config.toml
model = "image embedding model"
dataset = "drawn branching plants"
train_examples = 145000
image_size = 64
crop_scale_min = 0.8
horizontal_flip = false
translate = 0.06
cutout = 0.25
targets = ["branching"]
num_classes = 2
embedding_dim = 64
arch = "convnext"
isotropic = false
norm = "layernorm"
activation = "gelu"
mlp_ratio = 4
inner_norm = true
drop_path = 0.1
patch_size = [4, 4]
conv_stem = false
depths = [2, 3, 3]
widths = [64, 128, 256]
kernel_size = 7
am_softmax_margin = 0.3
am_softmax_scale = 16
init = "torch_default"
residual_init = "none"
optimizer = "soap"
beta2 = 0.99
lr = 0.002
beta1 = 0.9
shampoo_beta = 0.99
eps = 1e-08
precondition_frequency = 16
max_precond_dim = 1024
one_sided = true
adamw_lr_other_params = 0.0011
grad_clip = 1.0
steps = 18800
batch_size = 256
epochs = 33.2
lr_schedule = "cosine_restarts"
final_lr_fraction = 0
warmup_steps = 3760
weight_decay = 0.05
adamw_weight_decay_other_params = 0.01
Rows from block 5, named by matrix and row number. Rows with one number belong to one neuron. Each number is 128 + 24 x the weight over its row's rms, rounded and kept within 0 to 255. All counts start at 0. After the name is the row's rms in percent of the matrix's.
# fc1: MLP up (model.blocks.5.mlp.fc1.weight, 1024x256), inputs 64-127
# fc2: MLP down (model.blocks.5.mlp.fc2.weight, 256x1024, transposed), outputs 64-127
fc1.584 102 [ 95 117 134 159 164 114 112 155 133 135 161 161 171 113 139 123 120 157 119 153 100 139  87 167 138 108  85 103 144  95 125 142 120 110 123 138  82 115 138 142 130 112 108 127 116 101 106 151 188  95 114 119 141 168 108 120 122 110 149 136 116 156  74 113]
fc1.585 107 [132 125 138 136 116 111 112 130 119 136 149  93  92 156 118  70 102 117 140 111 119 103 129 131  75 119 115 164 139 122 127 132 176 179 125 130 105 134 132 126 125 138 137 145 101 124 147 162 122 107 156 104 146 128  61 146 137  98 148 151 127 134 110 160]
fc1.586 092 [139 114 118 117 159 105 106 142 136 145 150 143 177 172  89 121 157 115 100 124  91 117 114 111 134 114 155 137 122 107 108  88 148 137 123 144 156 154  86 135 139 135 110  93 108 149 118 106 142 127 107 148 119 136 133 124  81 114 141 111 105 167 114 139]
fc1.587 108 [150 151  91 141 110 160 163 147 171 119 126 114 168 110 116 125  97 157 148 126 141 148 125 142 153 149 153  98 135 131 112 108  80 152 156 125 114 112 108 130 104 106  99 101 125 110  92 117 107 188 148 171 105 160 149 113 171 147 189 154  99 107 154 132]
fc1.588 100 [ 87 143 120 139 117  96  91 111 141 131 166  80 124 116 118 144 108 130  89 133 136 140 103 142  94 173 152 126 151 137 165 113 135 115 148 149 138  57 131  98 153 100 156 137 140 103 152 100 156 133 140 109 127 112  75 167 125 136 122 126 126 130 121 118]
fc1.589 099 [ 57 130 145 153 148 141  87 175 155 139 141 106 106 114  89 101 109 129 130 140 155 103  99 119 116 154  86 139 114 122 101 123 150  98 151 155 149 140 139 114 142 115 144 179 121 119 150 122 127 157 148 127 108  91 178 145 150 151 107 152 122 102 101 127]
fc1.590 096 [143 139 137 137 165 118 158 127 129 127 148 129  72 137 110 169 112 143 106  99 130 112 161 165 127  77 128 164 121 132 120  92 145 138  98 113 114 118 110  98 144 131  96 121 132 121  82 164 114 134 142 139 110  90  74 138 137 130 115 111 113  99 131 181]
fc1.591 102 [121 107 128 139 107 121 157 141 159 133 134  87 109 156 125 143  88 121  96  91 133 117 128 160 121 106 134 110 164 149 154  90 150 140 138 121 129 108 120 112 155 132 113 128 140 141 123 128 162 148  99 130 128  70 121 107 154 109 133 170  85 133 120 104]
fc1.592 108 [150 146 121 126 172 114  94 149 116 170 161 167 102 118 113 136 130 133 125 113  76 102 109 162 147 127 122 133 121 166 153 123 124 150 123 121 131 164 112 111 135 116 144  98 136 172 129 141 161 114 156 126  95 108  78 106 115  85 140 122 118 145 123 146]
fc1.593 091 [150  57 111  94 136 110 139 135 105 103 110 118 162 134 151 134 112 102 128 126 107  96 151 161 105 108 122 142 153  92 144 108 124 132 162 204 117  98 159 164 156  84 151 145 129 148  77 147 129  90 136  97 138 108  95 154 104 143 191 136 139 110 120 121]
fc1.594 085 [132 115 125  41 121 131 152 117 141 115 107 126 121 109 124 116  73 140 100 120 124 143 127 154 136 112 139 133 142 128 124 118 142 119 120 111 140 183 121 122 133 130 152  82 110 158 168 127 148 120  71 111 139 112 115 112 117  94 129 156 123 108 104 103]
fc1.595 100 [ 92 125 129 163 117 103  84 158 140 126 153  86 158 131 158 120 113 159 125 137 109 115 110  68 133 112 160  93 136 121  96 120 141 111 118 124 119 169  96 106 179 129 146 106 125 117 101 120 116 133 147  90 134 114 126 148 164 119 154 135 130 116 109 126]
fc1.597 100 [113 113 149 190 134 138 122 165 134 171 130 153 144 131 146 106 112 135 131 179 111 164 139  98 120  90 146 126 119 126  85 124 126 135 141 109 140 147 115 142 111 158 153  98 141 141 167 123 178 152 118  90 133 165  95 119 124 122 138 159  90 157 129 104]
fc1.598 087 [136 117 121  58  92 159 139 130 140 126  89 130  85 116  97  93 102 139  94 148 148 139 177 138 139 139 113 126 131 104 125 126 139  96 119  96 164 173  93 126 116  90 118 120 121 154 170 112 168 108  90 104 129 101 140 142  93 125 122 120  74 122 131 109]
fc1.599 092 [133 160 118 172  65 105 144 153  88 133 142 151 111 101 148 155 179 136 122 126 117 104 133  87 125  80 164 128 138 148  86 164 153 138 141  79  89 164 171 130 120 156 129 109 149 103 112 139 100 116 206 119  94 126 139 107 140 145  73 133 115 105 152 129]
fc1.600 113 [113 128  83 162 159 104 171 138 140 153 178 120 118 104 125 103 113 150 156  93 101 109 122 153 129 133  74 151  99 159 134 127 142 155 131 122 117 181 116 142 130 149 126  81 134 152 149 144 170 124 182 140 140 137 105 148 116  86 171 152  97 166 125 130]
fc1.601 085 [168 123 130 148 109 126 159 119 138 129 126 179 101 118  76 153 137  97 112 157 101 108 216 141 118 117 153 156 138 128 154 163 136 185 163 107 114 119 125 109 174 119 115 171 132  75 104 138 106  95 153 147 131 125 119 125  95 151 145 130 167  73 138 138]
fc1.602 103 [103 123 144 142 122 134  96 131  85 106 170 133 138  69 142 154 152 133 151 131 107 157 135 123 102  82 123 157 156 116 120 109 156 161 144 127  95 146 142 149 148 144 122 107 135 107  95 146 125 138 137 111 118  92 150 120  87 121  88 125  92 155  95 129]
fc1.603 108 [ 74 134 127 174 152 137 117 127 137 105 136 134 208  91 130 121  90 144  88 129 166 128 151 157 148 147 118 132 113 144 132 119 125 119 153  97 127 110 131 131 104 159 123 158 113 145 126  91 169 140 131 110 102 172  95 167 153 141 189 125 117 149 149 120]
fc1.605 101 [136 133 116 156 135 123 136 161 125 133 131 153 140 118 138 111 101 156 115 115 106 113 139 130 163 119 150  90 100 106 101 159 140 138 125  82  85 134  73 138 146 167 116 105 157 140 146 114 160 117 145  84 148 181 106 123 113  71 143 124 107 163 107 102]
fc1.607 102 [112 123 139 153  77 154  93 158 103  98 184 166 102  79 137 146 158 126 121 117 101 120 174 127 107  85 146 159 160 127 134 126 140 139 134 110  92 150 126 104 125 161 136 104 115  79  97 170 104 133 153 147 130  99 161 164  98 104 115 122 133 127 131 159]
fc1.608 107 [134 132 153 173 143 158 154 148  89 171 134 113 142 129 172 143 152  95 128 113 121 140 120  69 111 112 122 118 111 139 132  86 144  87 151  97 177 127 108 131 114 181 139  88 139  99 184 108 150 155 112 121 145 155 101 118 119 134 103 125 127 171 160 115]
fc1.609 105 [117  95 126 134 138 102 129 132 116 136  86 185 136 115 123 131 148  94 107 141 136 120 159 174 122 111 128 111 122 156 117 129 110 112 129 176 119 131 134 119 102 118 122 139 129 102 113 122 141 150 206 166 132 102  57 148 131 135 190 118 100 145 118 147]
fc2.584 103 [101 133 110 123 113 115  89 108 160 125 128 116 114 104 135 117 176 153 161 168 161 167 141 102 149 162 151 160 117  88 127 141 117 149 137 185 123 135 166  79 156 170 147 116 125 158  96 146 140 137 140 114 111 115 132 121 136  93 111 143 109  93 144 152]
fc2.585 103 [131 119  89  85  91 116 156 126 135 126 124 126 156  81 120  89 148 117 104 136 151 144 170 117 146 133 149 143 107 113 125 128  91  91 151 116 141 184 115 139 100 127 141 164 149 154 133 107  87  77 167 114  99 162 119 115 134  97 143 151 138 142 159 152]
fc2.586 097 [150 140 151 133 120 140  89 109  74 126 111 109 126 115 129  86 146 107 131  76 126  91 124 153 132 139 132 132 153 109  88 161  83 114  98 182 123 113  90 167 138 132  85  98 130 125 134 114 123 126 136 134 184 110 100 122  96 155 178  98 147 146  89 138]
fc2.587 105 [128 118  91 121 152 105 153 140 169 115 129 103 106  87 149 120 160 136 134 117 107 136  67 125 138 120 172 112 106 111 101 101 164 135 123  52 148 107 136 118 160 135 139 161  97 108 145 131 145 130 154 152 110 118 117 110 131 127 107 126 134 121  92 121]
fc2.588 102 [109 124 108 135 140 118 183 104 152 140 139 109 159 122 114 132  89 137 116  89 129 177 122  93 157 179 122 143  98 115 138 130 161 104 135 134 165  99 169 143  79 124 109  98 138 147  92  94 143  96 156 121  65 139 137 129 131 151 149 129 169 105  98 147]
fc2.589 094 [148 109 133 131 187 109 160 106 116 159 121 105 107 185 141 117 172 128 115 111 144 158  94 140 104 156  91 111 147 119 152 144 136 150 125 105 143  82 136 119 115 104  84 121 124 142 105 126 101  81 119 131 133 130 133 145 122 160 141 116 107 149 116 103]
fc2.590 102 [113 126 160 118 135 198 159 115 117  94 138 128 113 102  99 153 125 123 107 111 132 114 195 116 138  85 112 113 150 136 110 125 130 119  96 119 128 155 106 126 103 134 124 160 168 130 127 156 158 105 102  95 131 143 122 124 127  76 121 112 131 149 138 109]
fc2.591 101 [133 112 123 143 159 152 156  81 108 116 141 107  89 130 132 142 149 129 105 108 114 151 114 122 123 106 138 167 159 145 146 175 138 149 132  64 131 130  99 135 173 140 132 120 165 126 135 109 134  69  83 128 118 113 134 117 105 105 104 138 109 132  89 117]
fc2.592 105 [113 145 118 135 165 139 146 174 127  82 101 139  96 109 122 130 120 160 139 144 133 106 207 141 143 139 121 114 174 115 108 115 120 123 132 109 127 161 127 150 115 172 121 152 154 118 117 127 175 165 101 162  84 135 146 107 132 109 108 102 134 126 170 148]
fc2.593 099 [140 121 139 125 161 122 132 135 112 146 133 132  91 138 118 122 141 126 132 134 158 126 136 126 124 115  81 141 133 142 127 111  89 107 130 105  86 116 147  99 119 146 123 125 115 140 142  89 143 100  94 107 159 175 100 156 137 124 116 140 156 135 128 139]
fc2.594 092 [173 158 154 106 134  88 145 165 117 123 136 127 142 141 138 179 155 136 153 129 124  89 114 144 120 126 134 124 159  98 179 140 100 171 147 131 116 143 160 135  83 132 104 154 109  99 164 147 156 145  53 159 136 122 137  66 120  92 124 130 131 107 142 135]
fc2.595 086 [140 161 137 142 118 133 139 104 140 118  95 104 101 122 136 169 121 140 115 117 126 113  81 120 131 121 122 112 124 112 118 141  99 120 133 156 160  43 115 143 138 142 138 120 130 127 129 135 124 122 110 143 133 111 114 131 146 145 131 134 123 108  99 144]
fc2.597 093 [131 148 135  80 184 137 130 136 156 159 111 141  98 162 124 130 127 145 169 153 116 161  99 104 109  91 144  95 106 120  95 111 170 144  79 171 112 158 108 123 102 146 170 124 117 121 115 155 158 146  98 130 147 110 138 115 135 102 127 100 103 132 163  93]
fc2.598 097 [140 121 162 110 100  88 145 149 117 105 129 116 147 122 165 133 132 139 104 141 142  96 102 127 133 141 132 105 166 143 147 155 114 127 170  77 107 133 118 131 106 100 111 131 107 133 150 169 138 151 136 111 136 147 158 112 141 144 119 139 118 170 137 136]
fc2.599 108 [104 128  94 181  68 150 156 144 104 111 133 115 140 118 114 132 149 116 134 106 127 127 163 155 121 105 123 137 110 119 121 135 110 115 103 119 159 106 124 148 131 121 131 128 151 113 137 140 139 179 171 159 114 133 123 135 115 136 155 111 137 115 128 130]
fc2.600 108 [ 97 123 146  81 175 146 135 148 119 131 117 158 100 150 121  86 102 157 155 151 124 125 167  95 154 113 145 132 117 133 146 151 129 169 127 142 116 142 139 113 128 151 169 178 133 167 134 134 116 161 131 107 113 125 159 103 130 142 108  98  83 112 185 105]
fc2.601 098 [139 150 146 183  91 155 161 120 115 101 129 139 100  92  77 139 123 123 135 106 118 113 151 141 158  92  97 109 127  96  88  97  97 117  79 127 155 152  89 134 112 132 119 110 156  91 120 113 134 111 152  98 129 157 146 176  99 150 159 123 137 110 107 146]
fc2.602 101 [120 164 112 113 114 143 139 160 121 126 140 123 145 146 150  89 152  82 122 147 162 124 177  78 129 130 102 123  61 147 140 162 143 153 168 120 178  95 146 131 112 112 145 121 127 137 128 115  85 124 119 151 108 136 100  78 101 140 149 152 139 138 104 143]
fc2.603 109 [103 120 123 124 136 107 115 143 170 137 152 151 113  93  90 107 140 151 143 156  87 187  62 132 133 149 170 108 140 112 130 111 116 147 133 116  99 114 141 116 174 118 157 117  86 125 135 155 171 106 195 143 130 105 119 121  97 103  93 138 120 134 155 143]
fc2.605 102 [ 92 152 109 140 102 133 133 139 121 143 130 134  99 110 122 122 146 107 159 163 123 163 116  99 118  92 196 109 115 173 103 102 113 111 123 185 123 141 155 104 111 163 149  93 133 112 111 151 168 156 114 113  98 122 147 125 127 130 124 145 105 130 173 126]
fc2.607 099 [137 133 163 134 113 175 172 186 128 155 131 133 142 157 142 115 143  93 152 108 129 116 204  89 116  92 107 132  66 163 131 131 140 156 155 144 172 133 105 132  93 108 111 137 148 119 121 140 128 104 121 169 103 150  91 104  97 147 155 105 167 154 143 117]
fc2.608 106 [ 73 127 124 120 171 127 140 108 112 180 101 130 135 138 129 144  73 168 185 118 105 154 114 153 105  89 115  62 134 124 109  88 161 104 114 174 105 109 122 165 134  98 127 143 105 123 117 130 131 160 114  70 160 114 155 143 117 139 132 127 110 103 183 122]
fc2.609 108 [116 126 126  98 144 160 148 117 130 118 132 125 126 137 114 104 172 142 127  84 139 148 145 139 159 113  88 127 146 148 132 170 103 122 134 118 119 165 112 154 162 136 152 152 171 157 111 122 115 102 108 160 117 156 131 116 146 113 170 131 131 124  99 104]